From a checkpoint of a small image embedding model.
Model: 15.5M parameters, 64-pixel images, activation swiglu, layers 8, width 384.
Rows from block 2 of a small image embedding model, named by matrix and row number. Rows with one number belong to one neuron. Each number is 500 + 40 x the weight over its row's rms, rounded and kept within 0 to 999. All counts start at 0. Numbers have three digits each. After the name is the row's rms in percent of the matrix's.
Before each neuron's rows are labels from the 100 images, of 14848, where the neuron reaches its largest size: "strongest on" is what is common among them; "peak on" is the class under the peak. Only what is clearly more common there than usual is listed. The data: analogue clock faces.
# gate: MLP gate (model.blocks.2.mlp.gate.weight, 1152x384), inputs 288-383
# fc1: MLP up (model.blocks.2.mlp.fc1.weight, 1152x384), inputs 288-383
# fc2: MLP down (model.blocks.2.mlp.fc2.weight, 384x1152, transposed), outputs 288-383

strongest on: ticks
peak on: face
gate.549 082:561485462420480515543529504474501554577465458520443552488476498499470433474494533480514482576564532479478492453487491508543509443463510483512435492408494536437471569481538481545508516491521448488450547535510465518473495551556545499496508509583441460471476518484513525432500514540528532519
fc1.549 078:500436468457496527478483525507513526525496496543477578465585434467482424560543542494515541477528535482540541441457549550478567547548545493521526454486540531557537507513530495511543574547483476382518512518466524486454508533503445499495420563498523540513502557586521526527439503495488443420
fc2.549 075:494498512499488508528467482508548513487485501505467483534572516501422433511422498574542477440523518471479477534525476479426431494493493500433487550458517476456502472559515565477487535526539492543549513465491412526487490537556490535545499497496551514521543437408470475597495500497541497540

strongest on: numerals
peak on: face
gate.690 100:540486538533531474509522547545497517584517455508464499487481418583460514528537533463489502507601460564437511455493523455524514432545514522520480457426495555503476499448497471582499515526553493497489572530520471577539449537481505514512504526493430491439474528475535452478564499516520471482
fc1.690 110:591504504527514486456512516459537513537496471496421568462458451569404509543505524478577508573572497601449495474500493448508506504514509509561441469508485531433465451503457409550505483513547506488535513558471500562517467475520495494475519558519483488493478548498610470426506468482494416467
fc2.690 108:507426471490486493511518487586498491534509458475456435460473493510485444479479559546474453552539550402469469558500494485508546468519515510506454493438526512505479549575527477495509553465515503494505571530426466539454505593546506428519500510562486526489472501430552511498501501449555546476

strongest on: ticks
peak on: face
gate.376 106:540465506505483451483499584566567483434510435514468491371501475518448429473543528497538509509546508469446526514454540411512556482512545515485474439463506585460514551482566448484529537496541507517458535579555496490484506610497588488566518539571459509435520506480503466443538515497482485478
fc1.376 105:460507494480472535548522449490441521609488574516482504585485506515548544593445509574466494465538495501548510456561450573497464484457526498512516541499510464559471498579479504506534497507435501524492511497465552471534450460509484488457424481477552492554456462520506517520499494477573541428
fc2.376 105:487555504487447569459519530478525449466483564483481455419518578521529506503484482551480558414458516508550466514607542504408458498522471450568480531555553486538494507471535559414446443443552499500495444398515538442527520447492519433447523446481529463541490466528520489543510464514435470462

strongest on: dark face; numerals
peak on: face
gate.398 099:532511513541532486581509424561557501470462471478517499452494462503539455481466554421464534533527549471518493515445495509522541488527479456477501457484415547503468542522498407546521449484529461518463634570476478526437511552495528499548478526586472526465465536502494494503505414528561555480
fc1.398 101:521494466510553487565489511484533517472446435462575488518572515486499506561512479450460536475519529491512569511412491530448513498559460455448534492572481507517545537535546516485525413462488458501495536538478531504469534508430525544489465514546427530511518502550487478533443448490495475462
fc2.398 096:497435464502538476500496492475440522479587453470500520526487448501421522472511542497532444529489496553460579445459538544529510551503453635539523573475526513491595483457509446572548482537426518518585491470474469470517501544513479545446523572435437492551553493500503500503447520561491442524

strongest on: dark face; minute hand past 11; minutes: 55 to 59; hour 11
peak on: face
gate.662 099:472451502528555425480533483460514474479489456505505504464527507542454507490582471550554608521604518523476536419461486476444492486466442460583507473475513480441477481510545503524485495526441559565498510529506497561485521540463535550539450587511456504471531494574572458439502477527509458491
fc1.662 103:475495475495505438434528489437512431498495468458481465505483497545387486521540485547597586527557524578452522426470500527454471540478433535559464504494521513384485465530502532530490481535464577543576463536499456543448526473475498539498471571516480468525548464506581493470476511525476395494
fc2.662 103:560468570530474480467536534545560486442485571517471501398532554523499447530488449538439543475505546401477453532527505498429539463454471469510479462432481515501411535554505514434451480513505554514483554483466523527486492580531501444578461487575496558483465483505549489549536467458585560460

strongest on: minute hand past 7; minutes: 35 to 39
peak on: face
gate.183 118:488489549505479509472484536523585464503453479542392487416551490558504434494560497498523529448574510497438519493474556426460521479461482457483497466478511561450507506510487535462444544449597467553519525543488504533494466549464496491513518526594480532523467549480545498552588473536495531427
fc1.183 128:466487517495506515530455483490564452510485520570472467493590479472565484576514468463449484428530494441487553514501560475400496509513486414466545495540506569500532456537432564462461522428550474475492427538485535546471454461441462455471520482512496588562435616484535534586542482508473549438
fc2.183 124:497550536546509532481502452473476498473487534451551499472523523562518535449475504462495575470460483559527481498511520510472514528542433508453467551568535496512518471515465537457441400475466490498565429516528498486470526421519469552506514526458515505520510499524494489546499442503448472536

strongest on: hour 11; minute hand past 11; minutes: 55 to 59
peak on: face
gate.635 100:460477480507439526583584483594489571498439543494501532476461521477517484479439545516513466519514515413520491521515451478538503471549523466459408523464500462594471545560536479503501502485476490469456539571448540443452500527536567423542480500524504454441502443511534478479497496488523567481
fc1.635 094:477424461471477461472441530494446463493547456472529505496529404537469496574526562482551540513550463507475502428354569525474514481489512555515554505457495579492564506444525468582583558576460458500527525493557501479534497552443514546479422554506465437510555493529533559555482524536469406524
fc2.635 095:461508431493491508524496406547495433521440516478456447538518471453529410468485518548516476506502528478517482547472551495557480477565471451445473526491498450497557506522503554506510598447573502476510517539485471509425510562499494487417513553458547540496541489484466515531504509481482524484

strongest on: hour 1
peak on: hour hand
gate.450 107:518462457583511558591588494511517516588422493513528494550421499493555511566461591505467473559517527467551526483502491550572477435526486440506549521494453488542481525514473447521518472506489471498432546516433479469458544539468487499505411511497468522425458476518544540500459405553551591508
fc1.450 111:501567523448565474545472476526466544453572504470534445521472558505481453450457473506484511519460532502481501540478488487536489574545494539428425494516579485547490526517489509528571445499511537506581557479513473497488523528550568531513524479512472457553540431491415535491500558491511476541
fc2.450 117:494540518433454547452426518476435557480551521527542597526539507520460505529490476517510502566461419514589503465497495560511482452501534479532554538485434521558481472468490487551567468549493501495491565479536528468560473539491490573419450439484587538506489525546410526517478528512509476589

strongest on: dark face; numerals
peak on: face
gate.322 095:487438496541556487621518413506533457558496496501510414497509485608532491511491572515488511497613510482484532485503514463499451460491435439594502493505536503506512448518453433532522494439526529506501524530462504573461465520465509500509522516474455547471510518513551454462527469533500588464
fc1.322 099:502552505438526516530446535548519510474470491527475458468552517405526442396514476484473520477507538429485492552480544475572509498520552469457492519504468563495523584475549472468468569491559487507458530488537444517443548531490456472531555502546475499503492495417454538482549484471523522525
fc2.322 102:485522529471492498489475511427445493513498505499535546496543497525503542500562502470538560492453448585547490431492513539476442501476525513470485489553528493516483433396537543512462458560493450524538457473571560482555494430530501536465484509453554530568508559524438554501475497534460440555

strongest on: numerals
peak on: face
gate.291 103:459497444493547542538486509612514538486491492461449492482508470541464509486568501524543503490451525507419496478454567483563545516540571533481525553509515526547553505457525490544498512498546475434501533540446465464480501525515478508470471577453491510415539486516500480451471526497502447520
fc1.291 096:515506472493535565511471497572532505469537492477499513475504472553483540517564478459498493490447510507455503527496593490522551506563560550476539516555481523575552498483511448543489451475529469426467491523510482459494503494477469496502493554409517500449537485509484458434465513514486461534
fc2.291 100:559471456503512478462528445530508494499488423475514449505458482518494555450557551458551487546527478470506503510452475531580612492498450608450489535529471457478532516550578441542506545506413465515500498603525517539428581505540478583551539595536513473465555494488443487516484436517495534533

strongest on: hour 1; hour 7
peak on: hour hand
gate.725 095:410436462579492442547518471543454554540557463514454479526480458591456547523500545585536438543571498524494517434502460412472423472502524469533470458408492516461462480495471521512465576481499499509520537521472489533501422534489482470460444549464493500492468450504534557503504498503504504439
fc1.725 101:530551454433569541461454465512531430442463470441554460476567570478562491517466437526475519520507511431491509544462528584493543473511478531530499539538561489506557517544484498546528452519529555528465544480579431460438549522486489520511506510497532542476570482497467480427479538465519525535
fc2.725 111:599523528489508494526534588483484510526501449535425494530471545535409472470449466469536440545489536557456507507480390495555444504465523563481445478458499489420459503557454505508521522484530483529561539514490534528497473531544508490496537472620475527491455540397505523527516499548530484520

strongest on: dots
peak on: face
gate.170 110:526439569497478454518510574523525495507516461514467478460505442483420426491489539473553549467563485464472479484458494469479540480499534488462471412461527597497442540525582461474506595507480477522515506554556555564517534558487496476543460566599419507530518524514521556508557479439532463480
fc1.170 121:495554481525453568505559495527515574503503500480468506521486544470598565492514519529496454448485557521559475548559497484531549469525511555467453504513508435592494546542506488520537444479508499436427550489461509462482521503541552467500524463466518448433457465477473433477447474486578548442
fc2.170 124:519509464424450507478518575457501458509514488460478464533501518455441506448439506548566459483445547493508488528519480499515497552454521523496457518537630494470496439523548536538536535528489533468590466501454589552520531467613513457497540509525518554564516502508540505505494465496461436450

strongest on: square case
peak on: face
gate.237 113:530548584470519448522560495469487516544430463526492497483467465512454472476524470475524563540503580493457516413485520532469541517451477518512453475501513524456478541457522486524489477515528483490521509501507456528459504561545508506563484602557415485511444475509546503453500425583588480533
fc1.237 121:517537552518542451516545496468507522514518458492518483547523497524483510459523436468487546516463608536496509453516531536459538547500495561474421471537520495466460548490527515546487410488522485500543486476502480466436513493546530504553522564491417468525460425500510500446424458522554464527
fc2.237 104:507534512522464542479508555459561430472473607551479538458521580514553523505443468482446464499528493497504503550605491490428455485541463511510543552533494485555515505547513578401428465460590519468452460418467506483471519455499406433531560483513548567538475483507499422520529525492484567438

strongest on: ticks
peak on: face
gate.702 115:437503503492471494507511520580546511526450504525418503416523480546502440467569483527522529447549493506426514508476565421474516481497479427516480482469511550445515490474533528464464582466587497490489513545457504579485477556470523472506515574562454533507458526488564507526574473513488520406
fc1.702 113:482446500534526537542487474518521505538498516589470503500553479456568494559513481446429501465528528452492534534470517490469498529547511418497523496525483554497515472563454539485454514430563467426470465540460509527442486478457464451470485507484487570519408603452538517582498484463528592422
fc2.702 104:520528549534545522499527504487463502512499534456544515505534532538524504460490513464499573450479501539510462473509559524432516553538477531483473522570566496508480501494496520460446383508524466484552434473548494481492516414530447528528492535472478461531508476501509502542484431508483444508

strongest on: dots
peak on: face
gate.411 097:514478442474515547491510478524515524485418590506515530540471519473504476546538491568526518543485501440540431476508533579556487481514512522516520533492531474550486564449510521457484547529506495492466577428487384429510529567496497512459458513529538502443538419568445535486467503495561492558
fc1.411 092:469557449429499579413473466459531515467456504507543511506555585522550492494478458474462434478417504505547550613532509590526533506451485509539527551544484445486526432499466536453489448511493510512510418502479477507501515412508493525458545420494564521526526548473466488496463552557427565491
fc2.411 097:532455501491462465519554507505478528564492450469412451549406523482448487484481496619548475511498517461455504462517453472565480477503547521501432495452540490472510561543505488507559542512407479496468568553471532509507452535559554461474458471489470435443468451457539557528502477433552515419

strongest on: square case
peak on: backdrop
gate.527 094:490465485548514535529531525555497513563437532470440488510478424511479455498475503462536514458532548466443417503516493480479498538551509451526464470455518565488477536533488450471474516482514502438455554437446485518435505564534495428466511591495450515470471554485617515457516486487580465443
fc1.527 087:537514537437513461489542494401501543512494491495486541549515590449509496480420466527496534514564560507515555476529481581520502503440446528543503470507556450462450552520518465497535489545472498578490509475534527495493569493539487503534513489564530446552476471487484508505471424531502521459
fc2.527 089:587476539554521476528483540452451506495557523534483558556476512533425512589446467553542488498510495545464497459500442441524478453410536520436521479474473541481449452522443500492504550531433530573528495530446492528526390475515490523501504440507477434495458488432509540505522528521475497509

strongest on: dark face
peak on: face
gate.505 118:430478446523483541575599434499473457552489467465511481519471539471575531505475566531448498524493525494517572511479528556538494478528451541514530533518523429528546516522533533486487459471433460515534553475461529423454517526464500492439459511455549505511485471544503521523457518593470572489
fc1.505 122:572444571487479438470458554497515519489516538553430497443496428449420425523548463531564544504556522493460432451524505443471537530482578447521421420476538585481447548502543484460493587501541532474505487510521496563500453517538514471556495531566458460514437471484520534455569475432523416481
fc2.505 111:449486538548486491518558452532496424543443553485512427417494536581592528508494494528420561432518520505512450510622513519445447514506467445549502503478535438511474476527488517423406476460567508518529497462497525509476510448526470457503511529486549531521468475495507484490544486550508575477

strongest on: ticks
peak on: face
gate.363 101:526485476534510450520528479550460512527506454451427467494417481519471499500505503577538499520504557545477408468475433514549456463503532538518433505448499492478432533522508437545536561519448526552490562466491468486445523526533565452487431501560517413467511443450538525474500480471567488489
fc1.363 098:432473464543540495555503412546507510504482522474597469523484481503523479530516496476468542514550512434517490492451524494485451462489506478504582524468435545495493543497488466483473492491484572553456620473533423482429549572444464519522443563495491547426548462494455510432452498531562529596
fc2.363 097:555574530464543433497511537473497464465426495538424487496527462510446468495567451448552560476519567466474468506516520471501488514488542498435436473547488514437501572515509527486489526460588570472483489553521506539490537484507492518552514521469456441481475503453499488458575420443478451481

strongest on: hour 3
peak on: face
gate.294 097:564480534476461490457509546566533452466544483479404474450500491506470463505581473466511512480500482550449469467479577535536611484476495590522484429480547502442518540462524450525495538538517496505507545521546478503532485583538508504523574552557504427460478533517502474472542525499480453472
fc1.294 094:501504510460442445476531556434520463531504498494478460555482487492511499530542466465412540425463440485491539497539502508491504474427466555500478492461484519461511589414521552437433537478522481532540472513485499543534450506432503464481593449544449447443436486478473545594562495517483512458
fc2.294 094:523489488554540594491461520536504532496498566484477576472471445497478499490525523470437501542498447533532452525523565495484542473644494505564506546475465488590574541444516462504433480558544441432459506464469434423516554498477471509492498510463491525493527517521462497400437544509517492537

strongest on: dots
peak on: face
gate.440 085:472499436488519486532468533494432530551509418494466528545440489540466565564595493446533502528521422515437537405410525516534539460458518548515535511421422516502539524517496489524533534512469487518496489613474525498541510482436500529447478493509437463472505523486457472481477558535465474561
fc1.440 087:542471476517512472511489473456489470536500460530480551515409499542483527554620435383493568552540452485433550440432550558511521481491516583521564514469442507495531531483494437488464548512491472512494480581546484510557510491387460510448522510496473479490494534511464494474506534571468478566
fc2.440 097:565536445499556519435512465538523508478472462443547486482495512512507521486543524510512492529515461435518515515498514561541534458514460540479529516507444427515565551499542491494454519511468500512438523550513433485438580513476512580537446547518520479387592457555464420488483464535534503553

strongest on: numerals
peak on: face
gate.293 112:476527496550596527581524475540541548588539449504444477473466483606508526492531569513551505445616500497468496479486561401507463444568519450516506498525557536527514504516442444546518493413573505458516494587499444508484497497489567487474474543451451513460505500511528446457512506506509518450
fc1.293 109:501510506557491525499521509505510529531598464404493533504436490598444566509502550493566509477479456565492487473498482407494481494533456541440485505527536453504508417505461505586523445466487485459571448526506518511541477456505568549495519523453526478495540504540494425517472504515480445507
fc2.293 116:456442442490454472519534464541536508495513461491507460509486489474546503504522540505497493489558561427464569542464535440518587499491465528504504449440507506526544551524539454489527547469514505511462551540512485547460560557480520473532516513524433463439506453493525458469505489500503528435

strongest on: square case
peak on: backdrop
gate.607 085:491479490559533500556516424545520477543451549487467471489476548485519475451453511556506521505583554442509464517551509507524446457549502452525508505470488476512436537563479453462426543475504518511457562535476493522435529513489511413461493534519497523463497475473578560438519487450532551470
fc1.607 090:525464451509407496419544539459459517461553491452517562580488467458471530616495474521486516505486477524502509457492439537486492468472465597469509485463487481524527536519522539523543446580426504545534584463494519480512507524516479559494471494562495460497519442543488463579421462526522456517
fc2.607 088:427503452502518529525452401593506477534520468517536516513550470502515491580520532455462449506519477386491521508448567466530509432488463505474570494490432509526552507553447510533509546477490542450482568541436466512480421606452473522467491540436474578463505521525453461509546534539536553526

strongest on: square case
peak on: face
gate.544 086:535468504538463432508572506502466458523455531529407500557496491526444483567511489522522525483549594481472435474532478558468539477481526544536487444436508510470439561528547537487522524558471506495440576514445430463490506546531550442474458536574486475491459483498594503498516501484583484396
fc1.544 067:558491507542498509488500515543497538432548522502473563504493468535441534527506464545537485566454447541511509519496453425453488498487523513506482486495453496481502508485514581524472462540486476504564458457481607514567424505521443510484505497500481535504462539565448483582462462464535483512
fc2.544 075:546489510440408426522463488497509515448472487504548526520508504432550475568510479501509493490413524447537456491522480489529523461416498472448488425492447555478467461536408492511522506486478503525427522396566471492465443483503505481517460431523527577434455505514490515526572491491518545533

strongest on: ticks
peak on: face
gate.18 095:496509466513409497503559566499470522537514411467515509449473422506514533464587586524510482539557449494540552454467519485515468437500456511451517523412495492541530549475629516588522531567461542493477509451566559504539499531457532499576504487529492425454501454488485455561519442542519505518
fc1.18 089:545517471499457464429496565494460482496549472485477516422540451541484489406561513491502468541546411534493533448473509466446452457490441518504507540419468474529580482472565533562465593556528542534512463437565536531514475522446476521583528514543509494476549495501434418569550486555488499545
fc2.18 096:516487443451551566504490469498542489507505483475553481591463504434553510494398558539445449576503458464547546511478505561557484481524478520494595553467494489554565527498501439534536517523469499495509555482515479488503534531445440561488482509458557515501567468497458526507447509506526577518

strongest on: minute hand past 2; minutes: 10 to 14
peak on: case
gate.33 109:459418488540478501532494461554428526505499505505509538552487450463492497532461535557512499589526463496519499422483471494470482488494533456492516508446522505545442506509509500506513557556439507493528552488482512494497496552517504531514352550544478536518487497530501603468517525517544527533
fc1.33 115:505510491436548433504473491467562480500460459553483481480558498535517454540499433454483475466523570491451507563499480535502543524463504545500499458494460538438521502495454464481490488427554507539467505545506444518467447506482460481478580452512516483473470523439526438512545528491465516463
fc2.33 102:503445481464538433550517494512423467540485439491458484556488477493443449531535518476566477560514469504465522441418455443585474505467569547482441468449519542493436473521504426595517622572458540481572529567566540502472456549524491477480500553527431490463505495525539525539546523494505432496

strongest on: dots
peak on: face
gate.315 086:462502516472538505502560493564497545516506521474517473522481519519474401497530499528526537512492556481474440485489497481547602516469520557607475468462519493463482516455522471484479547520577496516515595522506404524427527599522536493535483562507447472444504423462478502460459447500540492529
fc1.315 075:442497437508437520502521524572493534531523505463480538496454441515491493538554499501509459524451463463480449520524499425516516461484526472505441496455518503511499542443527507460407485498505504441451487470458461487457487569513462393528500484487462484427499455496527469497517538446514523489
fc2.315 074:546504468481546457559470467456506560480457449540467573588520465460533469546525503501522468573534499525496539493411539460551525525437510493452483454525458508475522535501492438550511446491525514519464499599532453453496437497472512514543485454544480429492464487494476503511510521462482538482

strongest on: numerals
peak on: face
gate.166 097:551520595499517487538554540564526528534467463554509491465417468517510481499559527421469530483537494489478531490451538490511526486480483489477511452488463562515465557481517438487552472493539446507447581536518496542498504589467579517572508547545394452479445537469519488471568493555565537478
fc1.166 106:486470486477452541506493519501555487466500452514472525455527484414516483537470581504522465560518488420553483534506443452475555445563524457483485440540468533534462502555528508506501542500479495451451484501521569556476511510456497445515505464509511503483479565533514512534497474427506510456
fc2.166 107:482525457437501585510548495452501500579445472450505541524515452525473478476526581450513491504496512541493527550466505504502522540546511470504478543509572466492520479467516479558545509480498453417536504578406539488512546528530523505492511572525473566535467638515519465516452452522498426477

strongest on: ticks
peak on: face
gate.686 096:516464519527502496600525536499526572498523472494503518504513495511441444509479560501542473538545578521495453486483507424477550520523543567431393436445570546541421525459552463543546508442562473476533551519480480453489514561553567491534485537560417459489494401521511500421455467466548503497
fc1.686 100:455500525505472460598503441530514552498537526506540524479465486495499456561468533482494469481477511503480415525560461388495500509505559482433445424526522516538457481472454432481506492386529504451522465528481504503522439470535517460501522442472512409488491485429505491468545508458448520483
fc2.686 098:460468523528516488574490463505514521489428533570540586449532420532598547518540525455509534497561501491510519421455538481515523435515546434447499456495440545518486552465530450480448449525529469526424538472569462469454523535436485518571469525486440489470462476526471447511478455510560525487

strongest on: hour 1
peak on: hour hand
gate.273 098:465499519550459515583543497530513529550417496584507506496443516540514488531590556491522511517520532461512446461506469455508527471481523461452533488486472529517431494472515438453516530476502487491477507462439484553501483493520522492524444534513462510458463514489516504451524431552566564491
fc1.273 096:468526498572521529536494441443453563558457524564536533536462538508518535520541498472516534444529471475554450467557491478470452496470522462510570563519456513555494441497446444483484522471477543463461433510502490542551505424503482542465460509477537581512532542488524489432484454521579525551
fc2.273 092:469516488502514498467474483546501433553461511498533426492533484475529447479531544505462525447498468476470506492496609534488526516462488508506544523520550515487529490404540489463495458502557496504521401422546478483572511429470450485491523492495484482555533474531511513570502505541461487527

strongest on: hour 11; minute hand past 11; minutes: 55 to 59; minute hand past 5
peak on: face
gate.454 110:483530517499492498617533498541519541572454486552496580502484516520517493494464474448437476509513506466484498497541486469525493456516527455464418466471484481518474529531451482490448496434571461530492551555484496514494419497517562439487523488501472455482424525473522480434569500478548549497
fc1.454 099:491427518518514383501488498449451482504581551522483514537512447577424522591581524529558556491570497495539486392471508472420442498501472513510518468465503565476503468455553519497517531534518548487545495424531498554497536520530484529477455531463482504531531421538517523545478468482531437502
fc2.454 097:480499488515459476489505425530496496506494470499394442520521480503521449538467505594549500476553558414498472488474521483507488466545487491438451493469499455529515571589483515467456629388527481502465530588507468491411476543481536454470489509483518467489483433456488495535532498461503539462

strongest on: minute hand past 5; minutes: 25 to 29; hour 5
peak on: face
gate.615 100:504464480519568427604512460521447541542425489525505482457521478522496482467535536516486541540525580492440495489487548496541493511512544470500472552481478488573536517496501471544503439484536566494491512461402419467462472489501484511506469519460457441462510435469534434428525529550510515498
fc1.615 096:517470513464463527472504485481516520512529454447491573533481449504506532598456553466510478537503516485523548483492435509451568441506470498494513466487497531514471457542497484568577509561430489478521544531536556564502474534497468526551468528552517508464474526517506468539457456452534478470
fc2.615 096:440425431533502447555478447532487470509532404488492487558493516491458556531567535471559473539543532515458516497408475485530510469469482577450554519436429499464542515509478463543560504450467484522506575524472475474456502591449536547449494512443478486479536481452463529500478581484487460532

strongest on: square case
peak on: face
gate.352 092:587466505606534430561516453553515507480529486478507488492493487523472477456454488495529488592521567528436485500504480511543482475499458531525466484457459492511495564548478414536558501495531528540491568480469467476401526559524547517536468552527456468438500440465512465459484480513555515512
fc1.352 101:545444518570565407465495504512456485506570457533486519526524469439469509522519496443479552510476528540414506502474459523483543552511539592521459426483467517498486531456524438510475497509520489449570504510507475509524496496517461502532535531508422446511467498456545516431450532507502451514
fc2.352 094:506502504502518516537498492527569410497449549455451382499460555483524498480407533525492492519504523474473470506562485507467496508492434521514515554480540493502481486531485509441469489432520553531569488453523511517455546513496436512472537506527480427507537450467523522511495451514493540513

strongest on: ticks
peak on: face
gate.226 097:474468494484447443585526516526519524520476501536502553532487492550470471517464529490510462507538548495458520460475464464498478458467504508451447458425491535498467592468554500492484553467519460564489569496450488495449470613502522479514476533592443460475485462515513497514512503539537498460
fc1.226 094:429476496462379415577536488456525510519477516530522529512477443531481484553478575502476459478502483482515497514546449405465463477469512438465460430491450524490460510487532515484478546436506487486463474487419527602486447524493504410505564433530488480488421477471533507601528461509478532454
fc2.226 095:511511476570555487532499451469511498464469517531522546449545496538568518559511495482457523506593493507464554445450501469474557393480499460466514478455462535493511565504482478495455461520555502536427555515512425468479506571395543505612484521515477394431494450523464433505493495470516550427

strongest on: square case
peak on: face
gate.666 096:531495523466470515440491520545499520438524513460404530490499481464448456501413540594557487604516490505531490482510451444481548486475512483587417485454517539458423524580506501572523555562484510481536522528518530527474483525537490496546437556571527506507500470502496556475465452452532493469
fc1.666 102:484390407459487510542495480578473502533488439468476494532413421466487508510480657513505491594485476494474505510397496479564501467492512494572520590481442558482548474452494443579528577531464480504486524473432495517503450494536446505422490495469469498468505522458550627495508520525501503494
fc2.666 096:544512460527507514455478460514454538533512473483492459528439482451483506513489491525485479536466474536503477501534562571542526483526500573485497579523494440557544509482476486497526467496482471518512432436495448418515497346528497544417512462462539430518518438467437555456460565500440521567

strongest on: numerals
peak on: face
gate.253 100:513468491450470491506486499541494499469456447452451529488492468519490479586484475513507537499542580450514505469459493515462525457537502493488460434427504539528477537518514542506502520492488473532469658566469485506467495588501465529536422519551480519424500506520507493525519475450545492439
fc1.253 105:476512475432446497514479545553521554485524452472439498454529479493481490469477523482524402506445515481485455544511527424545513441515555524466385510484502532489549555491530540524448537457586452487460521466487472499481470519538491399499576463488491427456487473458469476519549495455463486491
fc2.253 102:545501496536511481472511521481504453478484488444458442537494495480482481439464513532554482523523553504464501532478484498509566534552457533484495531477548432441535470595486504453524595497422513496552477512497502548438565506549471535481537558506548599536559548490508493500496449440496502474

strongest on: minute hand past 5; minutes: 25 to 29
peak on: face
gate.302 106:485546509520554481568489448525521497542465495498490479462513519542528481426499494513487490502517624519444475528553525534484497486500546518502452517491538470520498516512493441535479471434575486526488508495474396461442518486545553464474485504510519517476509506446554512402503489561539546500
fc1.302 106:514520469512543476517467462500515506512495521486484454438540541545512484453486481504509468506511621536446465542551519558496494508540555511511472533531536468541514510528488450528502455460549516525479475492445420421440520428533539475476475482487534485472552472441561475434485532534499513486
fc2.302 107:533554496487464553483558531447549502461516542499485466527421551500497490446400514534474470488511525488519541605561412451509483537541420490496464487502537448511486467554500518418505516441495514513540471529473527512495546482542465456554550451569533522513501476502521470550510432470466543426